From a checkpoint of a small segmentation model.
Training: batches of 64, held-out accuracy 96%.
Rows from block 2 of a small segmentation model, named by matrix and row number. Rows with one number belong to one channel. Each number is 128 + 24 x the weight over its row's rms, rounded and kept within 0 to 255. All counts start at 0. After the name is the row's rms in percent of the matrix's.
After each channel's rows are labels from the 100 images, of 14976, where the channel reaches its highest value: "peak on" is the class under the peak. Only what is clearly more common there than usual is listed. The data: patchworks of several textures.
# convs0: first 3x3 conv (model.mid.0.convs.0.weight, 192x192x3x3, standardized in use, each kernel summed), inputs 0-95
# convs1: second 3x3 conv (model.mid.0.convs.1.weight, 192x192x3x3, standardized in use, transposed, each kernel summed), outputs 0-95

convs0.135 136 [124 163 157 122 142 160 111 158 116  93 145 125 129 126 137 140 131 142 138 131  93 162 132 165 107 138 147 174 139 153 127 131 125 123 153 139 159 135 173 134 131 120 181 141 128 125 165 122 157 181 130  59 141 135 153 137 157 111 119 165 127 105 148 127 139 137 157 166 120 134 165 165 158 176 145 145 106 158 155 121 150 147  80 136 157 141 138 143  92 139 114 150 139 169 149 135]
convs1.135 137 [127 129  95 183 157 172 176 134 134 105 133 155 118 119 134 133 148 133 129 123 145 104 149 164 133 119 166 121 125 120 118 143 166 132 145 124 110 123 105 134 155 154 165 108 128 110 121 121 139 123 141  77 141 170 110 129 127 130 123 149 130 135 135 171 145 173 143 110 115 134 118 120 110 129 126 174 147 135 112 134 125 135 138 126 110 155 160 120 184 126 122 130 121  92 136 124]
peak on: bubbly; zigzag

convs0.180 105 [162  66 131 147 127 129 124 140 133 144 145 131 109 142 116 129 120 105 110 118 133 136  97 137 105  75 130 123 148  91 130 156 164 126 145 136 131 106 124 151 122 151 128 114 144 117 116 108 134  79 167 153 161 141 157 122 155 122 134  83 130 134 160 193 128 129 160 149 141 132 141 109  52  97 166 178  93 168 136  81 170 150 142 133 170 168 149 166 114 148 105 151 109 150 122 109]
convs1.180 098 [108 182 111 131 124 130 117 138  95  73 120 100 138 115 136  76 119 134 163 137 107 134 126 149 133 162 153 124 101 128 104 131 137 123 111  69 123 124 122 136 128  89 145 136 136 140 155 106 121 220 107  98  96 132 126 131 138 106 118 100 122 115 112 101 107 129  94 110 125 122 118 131 175 146  92  99 134 139 133 198 106 149  82 143  99  95  59 108 135 104 154 140 110 119 147 176]
peak on: labyrinth; looped

convs0.113 077 [108 146 150 104 158 139  95 137 175  94 124 124 152 134 148 153 130 135 174 138 166 156 111 134 178 118 109 112 131  98 161 131 100 119 165 123 152 114 160 144 155 113 145 117 136 143 172 118 194 129 125  95 166 142 134 159  96 115 158 188  64 114 141 137 155 106 137 129 119  76 146 156 150  92 141 163  98 126 145 111 157 127 147 134 137 103 130 153 138 117 105 121 101 145 144 143]
convs1.113 100 [149  99  97 126 134 129 147  67 108 184 127 115 120 103 165  64 145 120 130 140 135  93 126 143 125 131 169 141  81 105 119 125 142 108  72 103 103 114 133  99 122 109 118 101 121 102 105 131 121 122 130 141 159 129 130  89 165 117 139 145 149 155 154 158 143 121 127 116 101 145 142 125 105 149 110  97  92 147 138 117 146 152 116 165 138 169 111 133 120 123 150 141 128 109 132 105]
peak on: bubbly

convs0.188 103 [145 137 145 127 144 137 126 164 143  85 131 134 146 105 162 174 173 141  94 153 113 166 106 156 149 112 141 132 165 137 158 138 141 139 153 121 160 130 172 147 168 131 121 122 150 152 121 129 141 113 121 130 158 146 145 141 143 120 155 136 158 164 137 165 133 169 144 151 137 134 178 128  99 142 145 159 116 149 136  98 151 151  39 114 154 130 152 163 101 147 119 140  99 139 148 125]
convs1.188 111 [ 88 142 119 153 156 118 111 106 103 154 120 134 107 134 107  66 119 140 153 141 184 107 140  88 114 135 131 145  92 129 108 154 159 129 167 104 137 114 113 116  97 128 148 135 131  86 150 102 171 139 156  84 117 169 103 133 110 134 127 119 144 110 164 137 145 118 117 114 153 143 102 157 134 110 146 140 118 148 140 104 103 133 205 122 141 109 124 121 127 160 138 139 160  85 113 149]
peak on: looped

convs0.34 085 [ 86 139 122 122 154 134 139 157 115 109 129 137 152  99  92 147 150 122 113 152 121 171 132 167 129 125 155 107 131 152 142 143 157 131 147 126 149 136 169  85 138 141 139 122 133 131 181 125 129 143 101  73 162 144 153 133 142 133 152 139 103  68 175 129 155 125 144 143 115 151 144 162 151 174 154 149  91 153 150 184 138 180 104 136 149 118 125 140  97 103 123 168  99 142 172 143]
convs1.34 100 [117 111 149 164 130 147 142  79 128 107  76 146  99 122 168 108 110 155 146 114 105  94 128 151 101  92 140 141  95 125 143  98 140 126 154 136  92 133 149 164 109 110 163 115 105 140 119 121 124 157 148 132 136 159 127 132 101 171  76 144 140  81 156 131  95 156 118 131 131 129 157 130 143 118 121 195 155 132 119  82 149 124 137 113 113 140 149 130 119  56 158 127 134 103 170 138]
peak on: spiral; rings

convs0.38 139 [130 164  87 152  99 171 151 153 128 159 117 130 138 125 134 142 145 116 119  93 139 145 150 145  96 140 113 103 166  97 136  73 107 158 131 112 122 130 120 117 150 144 118 113 133 139 124 165  45 116  92 141 144 126 156  92 145 130 138  99  95 128 138 153  59 160 142 146  94 115 114 119 114  93 154 136 167 148 136 123 135 136 149 125 148 124 133 146 142 122 109 133 130 133 155 127]
convs1.38 074 [176 134  98 148 152 165 112 182 147 128 163 153 136 120 161 122 121 151 165 161 138 156 116 163 117 106 150 140 149 139 137 151 159 156 150 123 169 121 164 133 100 108 121 134 128  99 138 138 189 167 190 123 126 157 155 167 131 155 145 141 152 115 149 121 147 121 133 144 169 146 162 124 114 127 155 181 121 139 151 147 143 132  89 149 143 159 167 121 116 164 137 159 143 131 109 179]
peak on: cracked

convs0.169 099 [136 131  82 146 139 150 136 145 131 160 130 110 153 129 128 130 117  93  94 115 129 161 117 147 133 124 131  85 150 114 174  99 151 147 155 109 171 110 129 145 146 144 178 142 132 160 162 152 110 113 168 140 172 140 170 125 148 116 121 141 134  95 176 161  89 133 153 140 146  88 132 172 130 116 164 167 120 151 151 117 151 146 153 123 176 159 152 160 117 154  91 156 108 129 152 160]
convs1.169 077 [122 179 127 153 123 149 134 202 130  96 141 179 128 115 129  97 160 164 157 157 138 130 116 122 128 122 149 177  95 133 133 124 138 172 143 128 118 151 166 119 146 121 103 127 158 116 150 151 159 175 156 134 124 135 114 144 144 133 157 102 154  97 115 123 147 131  89 142 142 130 161 124 175 150 117 148 135 136 122 145 106 153 121 139 105 131 111  94 176 156 168 124 137 156 131 160]
peak on: rays

convs0.122 068 [102 132 162 102 130 147  88 130 135 105  71 164 122 122 111 153 152 114 142 142 106 147  86 128 115  86 132  88 101 152  97 104  99 138 120 157 123 104 149 102 133 126 169 125 120 154 148 141 126 133 192 116 127 144 145 139 139 146 119 145  96 117 159  78 150 169 122 143 118 129 165 144 129 173 180 125 129 175 122 144 121 133 135 131 153 154 144 133 116 134 101 148 124 144 171 136]
convs1.122 087 [ 61 153 129 143 140 162 143 121 131 113 136 119 147 111 157  74 130 112 127 161 131  95 113 136 158 145 185 152 115 148 114  87 105 172 151  90 121 134 139 154 164 100 126 158 115 141 114 154 112 123  89 108 132 148  95 115 139 144 137 133 105 107 123 124 141 142 155 130 118 135 167 138 159 132  98 128 129 156 119  87 143 144 150 124 107 127 126 131 102  91 137 123 145 134 128 119]
peak on: rings; spiral

convs0.51 092 [ 53 107 148 108 138 138  91 130 148  88  78 112 128 117 135 124 137 128 143 113 105 135 143 121 114 118 122 146  99 124 106 112 134 117 130 119 126 125 124 102 128 118 134 131  99 123 140  89 132 115 144 108 150 130 133 139 139 138  92 120 140 143 163 101 119 128 126 116 129 132 126 148 124 143 167 139  97 137 138 152 109 137  66 132 137 145 147 151 144 106 156 104 165 140  92 159]
convs1.51 103 [ 34 158 128 123 123 149 130 123 154 146 148 158 134 152 119 115 119 136 107 115 120  89 132 118 140 130 145 114 138 113 150 112  87 143 114 142  92 138 136 142 125 113 129 135 126 161 146 170 113  56  70 178 131 117 127  87 146 126 125 146  66 118 125 153 138 144 126 119 130 110 145 137 182 106 109 109 171 124 143 115 135 140 135 119 149  99 123 117 111  91 105 140 126  83 141  93]
peak on: rings; spiral

convs0.101 119 [168 150 135 132 144 154 103 176 123 132 151 136 139 126 150 141 122 131 133 126  87 169 114 185 133 112 103 161 149 118 135 155 135 149 159 121 159 115 136 160 138  97 142  99 142 140 131 110 140 154 167 142 134  97 146 102 117 104 120 152 184 146 140 140 103 117 139 169 177 139 149 151 166  89 139 151 116 167 157 144 142 142  87 144 137 132  99 142 119 168 123 187 132 151 132  77]
convs1.101 134 [110 162 116 141 117 141 102 117 115 112 129 113 157 149 106 129 136 113 146  85 197 121  95  48 106 106 152  91 141 127 154  86 148 120 134 145 109 107 103  59 128 161 174  83 119  96 151 121 143 174 132 104 105 156 151 160 110  90 139 127 110 108 148 126 148 132 157 130 117 137 121 141 130 156 145 113 111 123 143  69 116 144 160  95 101 119 136 156 150 123  95 111 123 110 114 157]
peak on: looped; labyrinth

convs0.144 113 [136 152 128 124 131 170 108 134 101 167 155 125 130 107 115 140 143 123 156 116 147 124  88 120 155  95 183  84 131  99 122 145 153 147 152 104 122  96 163 173 139 134 154  84  90 113 151 136 179  98 144  89 141 114 132 128 121 133 136  70 126 107 123 132 134  90 134 140 139 110 160 131 123 148 124 146 142 139 125 134 113 140 154 132 136 162 119 124  87 112 128 136  84 134 190  88]
convs1.144 129 [132 118 121 153 125 125 120  94 158  74 106 126 113  75 129  92 104 112 125 128  62  82 127 123 150 117 143 124 131 101 131 134 121 100  87 101 108 116 105  90 132 102 131 125 142 130 123 129  53 156 134 188 103 146 143 101 146 110 123 166 112  97 115 101 102 146 130  98 113 125 127 125 157 171 101  97 126  94 104 158 165 122 104 149 139 112 158  91 126  87 165 137 134  79 120 125]
peak on: looped

convs0.146 097 [120 158 131 142 132 135  75 144 130  42 109 136 130 137 105 129 158 149 113 114  72 143 142 158 174 130 149 158 108 125 119 133  91 145 107 159 146 111 120 119 122 115 135 111 138 127 116  90 185 179 124 137 145 141 140 125 135 130 113 167 149 126 148 145 124 131 123 167 135 128 176 122 109 124 141 138 134 161 145 134 138 158  40 138 130 160 117 129 139 122 151 152 172 136 102 124]
convs1.146 110 [131 127 116 131 107 166 141 107 126 165 122 128 131 134 118 144 134 125 133 154 194  98 124  95 101 129 115 139 106 120 131  79 124 136 108 131 145 121 123 117 150 172 146 131 133 139 143  99 153 139 153  76 109 158  96 109 106 146 138 114 133 127 126 131 159 144 129  86 131 164 114 175 102 151 134 116 120 114 124  34 124 108 175 117 110  98 140 116  92 138  58  75 118 129 131  97]
peak on: honeycomb

convs0.42 129 [131 167  77 152 110 179 137 152 129 154 141 130 143 121 122 143 121 122 131 119 158 159 149 141 100 141  91  83 163 102 138  81 108 157 137 100 136 131 108 138 147 140 125 103 128 140 126 173  54 127  71 125 151 135 160 106 148 121 155 123  94 116 135 122  74 130 140 159 107 110 114 120 113  99 152 150 189 141 137 118 145 135 156 121 138 101 113 149 137 122  92 144 124 142 164 141]
convs1.42 083 [169 140 104 156 161 159 152 190 139 143 155 157 115 114 191 120 154 162 146 147 131 150 108 167 123 113 153 145 135 139 158 156 161 152 140 125 167 122 175 138 120  99 130 132 156 102 144 133 186 162 179 129 135 153 150 161 152 152 145 132 167 119 139 138 145 118 130 155 162 139 178 129 131 142 147 170 118 169 150 145 148 134 116 153 133 171 169 120 120 142 130 152 133 131 140 163]
peak on: veined; cracked

convs0.164 083 [ 77 115  96 123 153 149 130 158 103 125  56 134 127 103 147 109 110  98 143 143 118 139 103 154 110 113 133 127 148  89 150  87 157 114 154 109 136 109 121 134 134 105 130 131 124 121 190 119 111 124 138 155 147 137 163 116 161 154 136 131 113 112 164 202 123 148 149 155 113 136 130 163 110 108 163 170 148 153 152 166 149 153 161 117 159 138 158 154 162 124 124 163  99 145 135 146]
convs1.164 074 [ 94 199 129 181 113 125 130 150 179  98 141 121 177  95 119 150 148 155 119 143 154 160 102 173 132 125 167 133 122 152 129 110 144 140 143 118 172 118 114 145 140 149 103 130 171 154 123 120 135 174 120 124 132  98 117 130 114 106 144 134 123  86 140 121 137  93 122 137 151 114 136 107 156 138 113  73 121 117 122 116 116 114 148 104 103 129  94 119 114  95 140 120 146 158 128 121]
peak on: spiral

convs0.47 109 [139 165  88 172  95 177 142 148 122 145 140 101 129 147  97 134 118 124 128 110 164 153 139 118 118 113  75 100 150  80 112  96 102 140 120 112 129 130 107 145 133 125 117 131 122 133 125 137  30 129 106 130 134 147 149 100 143 124 174 115  89 101 136 119 113 115 116 167 113 118 122 109 118 100 153 147 192 154 136 108 154 142 143 135 134 126 122 135 136 146 100 146 125 153 165 148]
convs1.47 082 [169 146  94 138 157 132 157 194 160 125 142 117 128  97 204  91 136 144 127 151  94 136  92 161 128 130 138 151 114 154 160 132 152 153 106 114 160 136 144 153 121  96 147 116 145 108 153 150 172 172 162 137 118 162 131 163 129 149 133 174 169 119 131 144 138  99 160 129 158 142 162 138 113 143  96 133 100 154 149 141 127 140 106 140 118 161 127  95 125 144 101 145 126 136 142 162]
peak on: veined

convs0.8 114 [144  96 122 111 127 123 129  96 115 136 128 128  98 113 145 106 112  96 148 128 115 106 110 121 125 116 142 159  98 118 131 164 103 127 122 144  93 101  90 101 103 107 125 110 125  97 136 115 162 117 149 181 106 167 117 138  94 109 107 108 166 156 115  94 132 112 117 108 120 126 113 142 110  57 110 113 126 103 121 126 113 104 146 141 122 119 116 108 180 121 125 130 117 101  61 146]
convs1.8 117 [100 155 161 136 145 115  95 179 149 132 150 113 157 157  98 176 124 137 142 117 136 160  81 114 116 113 129 141 154 145 145  96 140 133 176 122 158 132 161 133 116 155 138 109 120 161 114 105 149 136 115  88 119  76 140 123  78 128  92 129 111 130 144 152 118  88 142 146 110 146  96 127  77 150 119 150 156 119 136 158 114 104 124 114 105 113  78 118  78 109  73 109 118 148 143  93]
peak on: looped

convs0.73 102 [146 163 133 142 148  72 122 166 163 114 151 137 174 160 171 127 116 141 153 130 122 147 143 141 100 136  79 171 131 154 161 115 106 102 153 154 144 163 128 159 142  86 134 147  99 105  98  98  89 155 118 121 145 124 153 158 141 115 115  72 138 156 158 137  94 125 137 147 166 132 119  92 148 120 145 158 102 125 171 120 141 140 136 132 144 129 147 177  74 127 136 127 157 116  84 130]
convs1.73 088 [128  91 120 138 174 150 139 112 117 128 166 138  81 123 121 102 137 137 148 155 167 104 119 146 145 130 127  87 106 106 127 125 143 162 107 143 125 115 147 133 132 156 141 113 182 158 179 170 156  93 129 145 129 103 107 142 170 157 173 178 125 145 139 124 143 182  93 135 129 143 167 113 144 123 148 131 172 172 159 151 143 149 125 139 157 158 164 137 177 145 148 179 103 105 115 127]
peak on: plaid

convs0.140 101 [155 122 131 128 148 153 146 164 123 143 150 134 141 107 157 151  90 152 169 137 141 150  90 163 158  83 126 126 100  90 113 159  73 135 141 145 137  72 147 133 118  87 128  92  89 128 142 110 119 116 145  89 111 149 117 126 126 153 122 168 123 170 139  76 183 110 126 144 135 113 137  97 138 122 119 123  75 146 131 113 124 123 162 162 133 135 113 123 141 145  99 133  88 129 162  78]
convs1.140 119 [129 132 147 140 127 117 132 101 130 121 143 105 139 118 132 149 147 112 111 108 119 118 112 140 135 125 137 120 128 121 160 150 151 122 165 135 118 101 155 130 122 153 125 141 157 171 121 117 133 174 137 137 138 108 134 133 133 149 125 113 126 123 164 142 109 170 117 122 164 152 107 133  31 170 147 140 167 111 119 160 153 140 115 159 163 112 142 183 108 110 114 132 114 102 130  64]
peak on: veined; marbled

convs0.167 119 [ 75  92 133 111 161 141 113 141 130  91 100 128 112 117 135 128 137 123 119 123  98 112 105 141 131 103 134 130 110 119 113 144 160 148 175 137 136 106 142 138 128 111 108  92 103  98  99 113 147 113 156 122 130 159 126 131 130 163 109 129 125 183 129 145 115 141 145 128 106 115 141 116 107 197 137 127 124 126 124 103 115 116  89 148 154 147 134 151 163  92 150 148 115 139 118 152]
convs1.167 153 [106 137 131  89 131 144  86 124 123 170 130 116 123 166 137 167 142 129 140 155 146 148 160 106 138 121  93 146 137 123 147 108 117 142 127 155 129 121 116 103 119 131 135 149 117 154 160 117 116  73 106 129 126 131 116 155 142  64 135 106 113 105 119 132 144 119 106 119 133 148 125 152 150 118 114 105 162 111 126 118 133 101 144 136 121  99 122 112 154 119 100  82 143 130  82 113]
peak on: plaid; cloudy

convs0.173 082 [114 132 133  79 148 168 139 189 145 112 129 163 157 100 135 152 162 155 128 155 128 188 163 160 112 152 110 148 130 150 137 137 174 140 124 127 153 153 107 147 138 124 136 141 143 133 143 109 141 131 106  72 147 115 144 148 125 142 120 147 136 128 157 128 119 154 153 132 128 128 150 153 107 133 145 167 145 143 123 104 135 157  71 106 144 140 143 128 118 150 153 146 139 128 101 110]
convs1.173 104 [137 151 102 206 143 152 158 130 107 156 151 157 124 115 161  98 164 114 149 132 184 136 128 151 140 115 151 136  95 110 152 137 105 122 109  97 164 118 154 164 158 101 134  98 160 104 126 142 173 138 125 145 148 129 151 155 149 125 153 176 108 122 161 113 153 152 124 154 147 112 130 122 136 163 166 154 122 125 184 145 149 151 136 165 117 115 122 135 154 142 152 160 117 153 146 146]
peak on: rings

convs0.10 103 [135 143 128 130 145 167 170 147 154 165 129 121 160 116 113 156 176 133 121 127 137 159 150 153 124 130 106 113 129 123 135 152 118 183 152 124 171 110 149 141 143 153 137 143 158 135 121 144 112 112 120  99 149 139 147 152 136 125 119  48 134 103 148 156 105 130 142 120 163 127 142 135  94 102 145 146 136 160 143 112 150 145 153 137 155 138 128 148  62 115 123 141 152 115 138 134]
convs1.10 104 [137 120  86 132 119 160  84  86 126  95 115 125 106 106 135  75 100 127 141 137  95  75 143  78 147 125 133 131 111 115 131 143 108 132  87 139  72 106 115  72  94  80 140 115 107 100 156 114 141 196 167 171 121 166 102 120  99 106 133 148 141 114 138 121 148 102 122 110 137 107 122 133 155 139 138 108 130 112 112 166 100 128  94 152 121 135 125 112 180 116 142 125 138  71 131 190]
peak on: veined

convs0.111 102 [131 126 152 124 154  86 113 138 133 130 127 140 155 142 132  97 155 148 165 106 164 158 140 135  90 182  66 147 133 146 161 107  98 137 137 123 156 177 154 147 146 133 167 192 115 132 162 130  89 120 109 131 125  94 137 122 126  95 144  63 111 114 128  88 119 122 127 140 117 180 119 138 150 138 115 134 103 124 159 108 144 110 123 140 132 114 121 137 104 142  69 127 149 122  93 136]
convs1.111 082 [120 136 107 149 173 165 138 133 122 149 154 152 114 124 152 126 162  99 135 165 109 155 130 148 131  95 152 117 140 111 164 130 146 151 141 128 146  93 128 121 117  87 137 114 130  84 139 150 170 115 152 146 174 137 176 165 121 115 162 170 126 144 153 176 158 158 154 127 151 113 141 110 143 141 165 173 134 124 168 152 135 144 114 160 123 156 140 146 157 135 154 179 129 112 140 153]
peak on: spiral

convs0.165 090 [136 136 118 150 167 111 132 165 179 105  81 146 167 111 181 140 149 140  87 146 130 157 131 132  88 131 154 154 151 121 140 116 142 118 142 135 158 116 130 137 157 130 173 142 145 138 173 125 115 153 157 102 136 111 158 150 142 126  89 122 104  80 157 142 118 170 141 146  93 122 127 153 122 132 175 157 120 160 140 125 142 132  77 126 183 115 163 157  92 110 119 134 165 157 121 145]
convs1.165 083 [ 92 147 101 169 105 160 124 158 121 155 130  93  92  96 146 100 156 132 129 143 140 108 133 142 164 115 175 146 132 117 145 149 102 144 143  63 131 131 109 116 129 143 125 113 135 136 106 145 133 117 102 107 123 133  96 139 153 134 158 117 127 174 112 148 161 100 119 110 136 130 175 139 148 135 122 144 124 171 143 128 125 112 138 137 154 180 146  94 153 156 156 187  99 113 140 118]
peak on: spiral; rings

convs0.33 083 [ 86 142  97 151  88 154 127 141  97 128  90  84 125 117  88  59 114 105 150 142 159 134 122 114 145 117  99 118 109  69 129  93  98  98 119 123 131 109 127  83 117  96 147 130 118 112 136 136  82 151  80 125 129  96 117 123 124 102 149 135  87  75 117 107 158 124 128 138  79 129 138 140 144 130 132 122 138 147 142 121 122 145 172 137 118 106 103 125 139 129  86 162  95 137 164 101]
convs1.33 081 [153 157 110 122 169  99 154 155 158 166 151 133 191 100 192 163 131 146 124 132 141 184 123 158 125 107 150 147 137 145 145 168 152 142 180  94 164 123  82 135 131 137 102 153 133 140 116 125 129 138 133 134 115 132 143 117 109 131 136 163 148 149 151 137  93  92  94 137 165 131 127 110 128 145 126 136 110 102 134 151 119 107  99 149 101 121 108  98 134 135 155 127 160 127 107 155]
peak on: bubbly; rays

convs0.43 086 [154 130 156 140 159 156  85 131 106 128 107 125 149 110  57 110 173 119 148 155 114 138 112 142 142 140 122 134 130 124 109 156  75 134 156 122 164 132 170 152 134 132 122 145 127 136 160 135 131  98 129  79 144 121 146  91 134 105 150 109 145  59 157 107 153 127 159 134 114 109 141 152 110 113 137 157 109 121 140 107 133 134 141 170 159  80 128 140  74 155 104 143 123 113  90 124]
convs1.43 110 [145 101 125 125 132 127 128 119 144 108 109 132 125 100 155 118  82 122 137 122  43 104 127 106 153 130 122 133 144 127 142 125 121 128  98 149  74 116 123  77  98 112 130 147 127 135 153 155 157 143 136 184  73 150 117 111 112 103 135 151 125  96 114 142 134 155 124 108 156  93  95 120 127 186 133  86 147 149 109 175 119  71  77 143 170 145 149 114 163  78 138 148 112  53 121 158]
peak on: rays

convs0.174 099 [129 108 120 191 152 151 122 152 154 141 131 148 139 143 112 147 145 144 123 153 142 138  99 139 104 115 129 118 155 121 140 130 121 121 144 155 153 132 119 113 148 140 121 114 160 125 140 104 142  89 118  86 160 123 161 129 151 149  97 120 169 140 166 161 125 138 160 159 154 124 134 125  78  89 167 164 127 139 149  86 144 176 108 105 152 134 152 157 115 145  93 149 153 140 117 102]
convs1.174 094 [142 155 111 134 149 142 147 146 115 118 122 109 120  94 171  64 139 129 154 144 136 132 136 118 161 146 129 148  94 136 126 148 149 171  73  74 170 121 143 129 146 113 141 130 142 126 128 175 150 189 150 121 140 142 119 164 133 102 121  96 117  89 139  99 151 125 122  92 148 127 119 117 170 173 125 103 128 136 170 178 108 136 131 161 134 131 111 103 153 122 159 145 146 131 152 150]
peak on: labyrinth

convs0.45 113 [122 137 113 148  91 141 161 135  92 166 150 121 121 107 124  90 130 140 132 131 143 122 124 140 111 166  88 150 131 143 124 112  72 115 131  95 126 172 120 117 139 132 117 142 115 138 136 150  65 157 110 153 113 141 113  76 119 118 152  81 119 120 117 149  77 133 103 103 103 157  71 105 121 112 109 118 184 119 116 137 118 118 148 127 107  92  99 105 139 117 101 122 131  97 132 177]
convs1.45 080 [147 131 119 154 126 131  48 130 155 115 109 155 149 145 136 136 115 121  98  92  88 116 144 157 104  90 133 124 138 124 131 145 134 131 163 151 128 115 144 154  71 120 135  91 165  78 121 101 160 101 138 127 138  97 175 128 134 112 137 181 129  92 137 150 112 100 128 179 127  98 137 107 109 168 160 151  95 160 149 146 145 115 105  86 122 179 138 149 117 148 135 145  92 139  81 125]
peak on: cracked

convs0.150 080 [ 89 112 118 136 109 163 101 141 110 134  91 160 120 128  99  98 132  99 114 141 140 134  96 133 114  96 142 148 138  97 151 111 114 140 117 154 135 120  60  89 123 121  93  90 127  94 151 148 154 156 112 168 156 143 174 134 148 148 135 135 111 101 169 162 106 137 144 156  95 108 141 156 108 112 164 175 169 163 156 174 161 162 105 180 138 134 162 142 180  83 158 166 134 158 107 154]
convs1.150 085 [146 159 125 127 115  95 139 111 148 107 132 138 155 120 162 150 114 127 152 159 108 119 164 108 165 140 143 116 118 134 134 112 144 105  68  90 125 108 154 151 112 136 107 114 124 145 142 150 117 123 120  48 154 132 125 149 106 144 129 139 138 171 151 110 156 145 115 119 116 133 145 124 121 136 124 122 105 124 103  95 138 123 110  84 145 125 125 167  60 108 102  85 154 109 125  93]
peak on: honeycomb

convs0.41 143 [134 156  92 156 105 173 138 144 129 139 148 148 137 121 130 135 133 146 133 113 168 151 145 127  72 154  96  95 164 107 142  91  89 157 125  99 139 116 125 125 160 153 132 116 133 140 134 151  47 142  92 131 138 135 149 111 132 132 143 135  77  79 131 125  76 137 123 147  85 124  96 102 114 107 140 142 207 127 131 125 137 137 151 130 127  92 107 134 130 102  87 122 129 135 164 152]
convs1.41 095 [149 147  97 154 135 165 139 169 149 135 148 153 106 112 174 117 149 147 131 137 126 133 122 180 134 108 160 125 133 129 159 152 153 142 154 125 171 118 161 133 114  98 141 126 155  95 128 137 167 153 160 127 177 140 178 148 155 144 156 123 165 136 133 148 143 148 149 174 158 142 173 142 116 150 184 179 113 175 171 138 159 138 123 129 118 170 182 151 119 165 134 157 118 150 153 160]
peak on: honeycomb

convs0.186 101 [123  97  98 130 138 102 170 137 139 161 161  97 153  96 159 144 138 136 100 145 147 112 136 125 112 175 132 130 175 120 125  97 123 132 126  80 135 141  84 136 124 147 126 156 133 125 165 108  84 123 132 152 149 134 127 112 141 108 160  92 105 119 128 175 124 146 110 106 154 136  95 116 134 104 133 132 173 101 110 106 103 120 138  87 139 110 139 136 130 115  84 117 113  98 103 179]
convs1.186 079 [140 166 116 175 125 124  86 172 148 171 117 168 144 133 114 118 158 140 163 134 141 140 118 162 132  98 127 122 127 126 147 121 134 127 150 134 144 116 129 111 105 105 138  92 174 118 108 121 188 126 145 131 133 130 156 173 150 137 143 194 152 120 165 154 135 107 137 156 113 143 160 101 155 166 143 146 129 151 187 162 172 156 117 117  91 162 133 112 169 157 128 132 108 154 119 148]
peak on: spiral

convs0.67 129 [136  99 150  95 159  66 119 153 157 117 120 170 164 152 153 136 124 151 146 138 137 170 134 151 146 111 103 131 131 134 170 123 138 117 169 150 157 127 107 148 147 128  93 110 105 128  84 145 147 138 126 137 169 153 158 156 157 135 125 121 113 148 155 130  93 134 160 155 125 126 147 117 129  75 157 178 132 145 157 144 161 167 127 106 139 161 159 159 173 118 143 142 100 113  78 132]
convs1.67 116 [135 121  31 136 126 133 146 126 134 140 150 104  93  52 118 120 145 123 155 125 138 130 122 132 140 110 101 150 143  97  98 105 170 129  71  91 119 110 106 111 133  92 125 112 144  63 123 133  95 130 130 131 122 115 153 128 122 116 141 139 118 159 107  91 188  99 143 133 140 131 147 120 123 129 119 112 146 132  94 152 139 129 129 138  90 128 155 115  98 131 169 137 176 147 154 103]
peak on: dotted

convs0.127 119 [101 155 141 119 145 175 106 123 121 106 107 105 108 132 131 112 117 143 177  82 113 132 103 124 144  97 115 121 124 121 145 112  83  99 152 151 141 119 198 135 124 101 138 102 120 115 150 120 165 125 153  38 125 143 133 111 127 113 170 167 110  93 121 136 175 104 137 128 120 139 165 137 140 170 124 128 107 128 129  83 133 113 144 141 134 132 131 129 125 124  97 142 114 119 155 145]
convs1.127 138 [146 124 116  81 133 124 135 161 101 120 131 125 108 115 126 149  89 107 131 109  71 122 129 140 128 125 141 129 158 126 150 167 165 109 149  87 100 141 108 127 113 158 118 131  86 144 137 122 126 112 127 110 127 139 128 114 118  83 148 145 142 115 108 172 119 108 122 127 126 114  97 117 170 174  90 101 102 109  94 169 107 121 107 153 117 150 102 103 155 105 153 136 110 108 132 113]
peak on: bubbly

convs0.0 094 [150 132 141 137 101 129 118 108 125  82 102 154 137 155 137 137 133 128 140 142 111 121  94 144  79 151 137 161 129 117 138 134 157 132 108 166 133 106 109 112 145 135 156 133 112 150 164  96 111 158 177 133 131 154 111 105 134 133 146 176 146  72 106 161 141 150  80 134 166 106 101 173 136 155 127 127 127 140 110 168 127 113 108 174  95 165 101 131 106 142 116 119 116 137 159 138]
convs1.0 096 [ 15 175 151 171  91 123 123 116 125 133 106 117 136  97  79  87 154 132 131  99 122  95 117 118 147 136 153  90 132 107 132  79 132 130 111 111 100 129  84 126 122 130 125 140 166 121 147 126 114 121  75 143 127 137 118 108 138 113 138  84 114  89  96 114 115 121 141 133 128 151 160 130 147 134 100 106 151 151 131  59 142 124 165 103 134 113 172 123  97 109 133 152 115 107 101 151]
peak on: spiral